A small spectrogram diffusion model, trained from scratch: adamw at rate 0.0014, batches of 128.
Rows from block 9, named by matrix and row number. Rows with one number belong to one attention dimension. Each number is 50 + 10 x the weight over its row's rms, rounded and kept within 0 to 99. All counts start at 0. After the name is the row's rms in percent of the matrix's.
# v: attention query, key and value (stacked) (model.blocks.9.attn.qkv.weight, 768x256, the v third), inputs 0-85
# proj: attention output (model.blocks.9.attn.proj.weight, 256x256, transposed), outputs 0-85
v.136 104:59 58 57 45 70 31 61 58 61 47 39 49 52 70 41 55 58 56 48 72 48 39 56 62 52 48 52 53 58 31 58 54 26 60 56 54 62 45 59 61 56 37 47 46 53 47 41 53 42 17 70 41 42 63 23 43 51 46 65 46 40 64 43 47 70 56 39 43 55 51 39 41 63 59 65 50 54 49 48 34 42 62 57 50 37 54
proj.136 106:49 61 39 46 30 67 47 35 29 51 51 49 38 46 54 49 52 38 61 32 29 45 51 51 57 62 49 57 45 55 40 50 70 44 43 45 51 63 36 38 41 54 56 58 45 38 59 49 54 68 39 62 52 45 74 45 59 45 34 48 73 57 48 54 34 43 51 74 34 48 34 51 45 47 55 60 55 55 61 58 53 47 44 50 61 74
v.137 102:53 45 52 47 64 49 36 67 56 51 51 53 55 51 49 46 57 53 51 47 46 55 59 56 37 33 43 63 55 58 48 52 67 40 55 37 62 52 47 40 59 56 37 51 69 61 51 38 44 46 70 56 53 56 55 61 46 43 37 58 52 42 52 53 54 36 44 37 56 53 68 41 49 45 46 28 54 32 52 47 49 30 62 54 42 56
proj.137 099:43 55 54 54 33 55 68 58 61 44 35 48 48 48 50 37 54 38 62 52 57 39 51 45 64 41 57 48 53 36 37 39 31 50 37 61 35 47 56 50 58 26 51 45 32 48 42 64 67 62 39 51 57 56 53 30 72 58 40 41 44 33 68 40 49 61 62 38 41 53 50 67 59 60 42 67 50 63 46 44 55 65 37 30 45 47
v.138 097:47 35 32 56 51 60 30 46 44 46 48 56 56 42 44 53 59 44 41 60 63 54 41 42 40 43 40 51 60 62 52 42 53 62 50 54 51 40 51 49 73 64 36 51 74 42 68 56 69 40 50 34 42 47 54 69 39 57 50 37 56 62 46 58 44 46 60 55 44 63 33 57 58 44 50 62 55 33 41 47 49 38 53 46 46 63
proj.138 089:63 43 51 44 36 45 69 48 53 55 53 65 46 60 66 52 61 46 54 52 49 54 50 50 59 46 77 50 48 53 55 48 56 35 58 50 46 45 69 63 38 36 54 30 39 67 40 37 36 46 29 46 48 61 58 53 44 46 59 62 63 58 42 42 59 60 52 44 62 42 49 37 38 73 52 49 63 68 44 52 52 41 50 43 40 46
v.139 108:43 58 63 67 64 45 43 50 49 58 49 30 57 37 39 52 58 52 51 55 55 53 55 57 43 48 48 53 61 55 54 47 63 45 48 40 56 35 46 40 63 51 45 57 58 46 61 40 59 68 39 57 42 66 60 39 57 47 51 75 49 57 49 46 49 50 50 36 61 60 57 48 62 42 49 35 50 47 53 58 45 58 46 67 43 62
proj.139 111:61 31 47 39 48 44 57 54 59 45 44 52 44 64 60 45 52 53 52 64 47 61 49 49 48 60 44 47 43 59 56 50 48 61 48 46 22 89 53 60 34 53 55 56 46 62 49 53 55 46 42 56 59 31 56 45 36 55 36 30 46 57 59 39 53 41 56 49 41 43 50 61 52 54 50 58 45 40 55 40 47 50 56 33 44 55
v.140 104:64 46 58 35 46 36 51 50 57 52 51 50 47 24 45 40 58 45 41 39 60 46 52 33 52 60 42 62 47 59 53 46 69 53 60 50 43 45 60 47 50 45 54 51 43 51 35 30 43 53 55 51 60 58 38 51 45 58 40 55 46 43 42 53 64 69 42 50 55 48 73 58 53 48 51 35 58 53 53 69 46 47 64 60 53 52
proj.140 106:40 45 39 65 54 41 53 60 41 50 58 40 41 73 55 55 37 44 42 53 52 64 41 64 40 36 55 51 59 48 47 51 38 51 58 57 46 63 37 43 47 41 50 56 58 54 58 60 51 56 39 55 50 47 76 55 69 44 52 47 64 58 76 43 35 36 60 48 48 56 42 53 50 40 51 57 50 56 48 46 60 61 44 43 31 42
v.141 101:54 31 46 69 46 57 42 52 47 59 47 36 43 41 53 55 47 48 49 44 59 58 41 49 33 48 50 77 50 34 58 50 58 60 64 59 45 63 40 45 54 69 50 56 64 38 27 68 48 39 55 49 51 47 42 62 65 47 65 47 42 54 53 58 60 45 48 50 70 57 55 42 52 47 42 37 53 53 51 54 59 42 70 55 50 55
proj.141 111:33 57 61 36 33 57 46 44 47 53 54 65 68 49 34 33 34 47 44 48 48 39 60 46 54 41 46 27 55 75 52 64 46 58 51 46 47 42 52 71 41 35 54 47 32 62 74 46 58 57 30 49 44 43 64 49 46 55 18 70 46 39 46 45 44 75 49 37 32 42 42 55 44 46 59 66 35 57 49 40 45 39 59 46 37 47
v.142 102:69 55 54 52 44 46 47 56 45 45 47 30 44 38 44 68 49 57 38 50 40 42 29 51 60 49 30 46 65 57 39 72 49 58 47 55 72 48 54 51 57 33 59 54 51 48 40 59 58 63 40 53 36 60 55 57 40 47 40 54 52 41 56 44 52 42 42 51 51 46 62 54 49 46 41 64 59 54 60 50 57 38 55 54 52 55
proj.142 108:32 44 42 48 58 55 61 71 59 68 63 65 54 43 43 30 56 39 50 59 70 48 60 49 39 58 54 55 45 40 59 43 58 43 48 40 32 40 43 53 39 71 58 41 56 50 45 52 52 63 51 41 61 65 45 51 65 39 49 37 46 40 51 54 52 53 53 41 38 58 42 54 49 46 49 30 46 28 63 49 39 59 57 36 49 50
v.143 094:66 55 38 42 46 39 50 38 34 52 53 47 46 25 37 50 53 41 61 50 44 50 54 50 49 43 26 65 51 64 62 30 37 55 40 46 29 36 46 52 45 57 71 46 51 58 56 49 53 57 50 49 44 58 49 58 31 39 46 61 46 35 31 43 52 42 53 54 49 38 44 59 47 60 55 47 59 44 46 73 65 67 44 44 60 66
proj.143 102:48 31 63 62 69 44 46 43 71 34 51 49 56 74 57 53 51 87 71 47 49 62 41 52 54 47 55 47 56 41 62 54 78 32 60 40 52 71 62 58 53 63 33 46 36 47 54 54 49 32 40 49 62 58 52 54 59 65 61 44 55 54 64 47 51 54 52 49 68 59 63 46 61 55 39 46 38 49 54 35 50 55 58 59 43 37